python train.py --arch="unet" --dataset="telephone keypad tones over noise or synthetic speech" --weight_standardization=false --widths=[64, 128, 256] --blocks_per_level=1 --muon_scale="match_rms_adamw" --batch_size=64 --epochs=65.5 --decay_fraction=0.2 --adamw_weight_decay_other_params=0.01
Rows from block 2 of a small spectrogram enhancement model, named by matrix and row number. Each number is 128 + 24 x the weight over its row's rms, rounded and kept within 0 to 255. All counts start at 0. Numbers have three digits each.
After each channel's rows are labels from the 100 clips, of 14976, where the channel reaches its highest value: "band" is the frequency band that holds the peak. Only what is clearly more common there than usual is listed. The data: telephone keypad tones over noise or synthetic speech.
# conv: 3x3 conv (model.mid.0.conv.weight, 256x256x3x3, each kernel summed), inputs 0-127

conv.112:126114124077173137120127140066167153169116131158089121096116119103148117086132143113163133118115132135131120126110128095114134142147096161149173119092095093133125114090124063144104152078150105139155132163123125132135156124117112106123157155102107132096141141091105127106086129169142097142130124132131132133136107136154096122107116154158124168094083097151081102169104119133143170165145
band: 4000 to 8000 Hz

conv.104:107184142139134139107141128104116183107103160151140137095113150142137151111165100117137148140143093091103117097142129142162146129126095122145120095161131138140121114115135122138172172088122110173138087146134095122114173104140130145163126189130123165105076101127125157137164122145135126122142127146137128140133168141127123123125157149129107138115131123168148169151132129107112103141163
band: 500 to 1000 Hz

conv.73:137151121137084170127160138122131115138075125115140111172136143127142124132149106086125114129084121143112137118126106098116127137119157136120157173127170167108143099140128115166162127138144156129141150150090089107114123128148137151102152148098133159157081122123098118087130154117140123101098096109130098147135131078123133145128132145113166133126135123150140142131148111115117141124160
band: 1000 to 2000 Hz

conv.182:113106158149119080141137153121108118121151127132157090148090145135135092106123076161119118103166153146134160152090102133137108128096110158093133110114126119120105079098118118100094111113165129139110121120121135119126138117131142102124151176114143139134124142075123182119163117097100099160145099096130153111138096116151116150170109100093161125150118097095135076149134146156099133134137
band: 4000 to 8000 Hz

conv.197:145119100095107124093161147135192154147148139127126100142119121154108159134118097106139126116110115137127152139143140128107133115128193104099108144152171142069136105154098113183148105150126149186129126185084142104136090124144145165132141134091158105125117120114109123160167107109159101092107124094110089173112132102156164151130101128108129156136142105122154163128157129136170127164121
band: 4000 to 8000 Hz

conv.243:137128108102144174150124070116137115125121139152088125111106107161140134122109167109150101116155128161099134138143127115161160130120155167119130138198128204147135141159145110161149108145107139094117100151114058148168095124174132170096133106109105140143156147151136117137151126139109155157111153166095113148143117137134116126099152154139096121116107150136111159131083102152112133151124
band: 250 to 500 Hz

conv.224:118155138106134162158078111149114123098133134152152117115126117166142130112136137141079109148140133173084114124094144159114104121113128145135086139150130135134120108112160146113150145102082088121083114112143150135139167143094161152175163120143148148133136093141109139171142165127107109148133130137152147127153110145110072139107160118153117178112111102151123132127134173145164152129125
band: 500 to 1000 Hz

conv.89:132109149162126167085141138131080095100120156108112109128117134155153086134135076146113125134096112102107132121086141146138138131109189110131116130118142135151128125168095170096145170151140158140134139134098104128103127133130121102097181170097142155133076115155131165130162125094132127123130145119108101111162141148154108187154145127146132153128179120102143162158144139113119069109123
band: 4000 to 8000 Hz

conv.165:143142177133149128158107172189153082134179129106177152134115175114113148119093080135123175127077135159143152141096088124122114141095159070138119094126127106157099125136103077121094090104113077136116112169155096091113124103120079159103123112117133145144179109135108113157112106133167151168153096107090158139125133107142129137117152118163124126129118092108137149133130113136153116130093
band: 250 to 500 Hz

conv.154:120175152124142096128115155080129101109128130122147132130128100131122137128133136161103112078120183135152123141122135098117089133147089118131112143090121112126145098102130121133130110102126099125144099098116151093112147146124131134101153122141149153142121120064129187125096171083156074092146123141138144127103116132174166107119110189132139132107096156151131114141138123102151126109133
band: 4000 to 8000 Hz

conv.162:132147165177107108137158116123125134125131177163112133133114131133174139160126097143108120137116098149142062115153140159139168101130166103132105137098118149126163106145126153118109159139144123167115142137099124151103127107145139170126132181166143152157096098113114147128097172112142103163115118099116098081150147140111112141137123151133109178100149129111152135130106130095083107124140
band: 250 to 500 Hz

conv.158:130120162085106092156160119120119116128133145112127110139159143091093121141094097162159143160117116162129076144123123117116101103130126067171170128109111120080144116107125160086119126130133110113174110102119141141132108132126111130118137150098166121122135125106102131112160138082113115126128061084122118127104113125115164141106130186140133125170108149123119112119149089139144137133111
band: 500 to 1000 Hz

conv.16:149108132099096109140135100150167121100122098096144146161123131101163162119109134102133161100079111111137108154120128130155166118126164111139108128107114103146162183154099091132124133142101143133127160181112096114131121129159148141124116122069140128092157147156116123153087097133158170138133145121103089134144153118107117128092124157108103154143137157132126193128145141163101123143116
band: 4000 to 8000 Hz

conv.40:145135134116178146157127123135137130127138135131186120156128091171120131140165121115095126121149123165184111130128142127130092173105163113113120091164173124113126135130094147084119131167114121129106120148099111078126139124127156129125139141139128152103149124100115112125120173126127153156107149121106131109112145088127160147157146105115148139139121128150142175163110129135125159149111
band: 4000 to 8000 Hz

conv.226:143147123097146059109127157090166095145136133105134160096135139137122129086104132142127143148159139110167133194129120096127088168093134116089097109102172096119127139134109123134089112182123080117151100155157110136115097153092105141079116141113150139113128154138131096148122129171108130113142123139109124138107104121144107120142123122125133081143142108083120081095127123125154109136095
band: 1000 to 2000 Hz

conv.181:103135179111113117141127080093099113087102151097168091099139123131081092140136163117132118106100133159108078102122136138122126107107126165109158095135103144099205092096141115126113130084191117119116118092141183145118123108128139136141110114141115122132149134176108134130104092108125127123111130133177160136118132104123143106151059167123123121128165146118130126122154109109090122112127
band: 250 to 500 Hz

conv.191:154155171100133116085125157120141112146145120132125092082101098121126134141094111154151149118107120139140163096127133110123132160088119144168167106112125107166065138112128117106114095094137137113137123152115137100130157159153084108134144131165136131115170168097121142168123113130111110143127124101100148099113155119150119149093169106134126138141131095122136141135129133095176140186126
band: 500 to 1000 Hz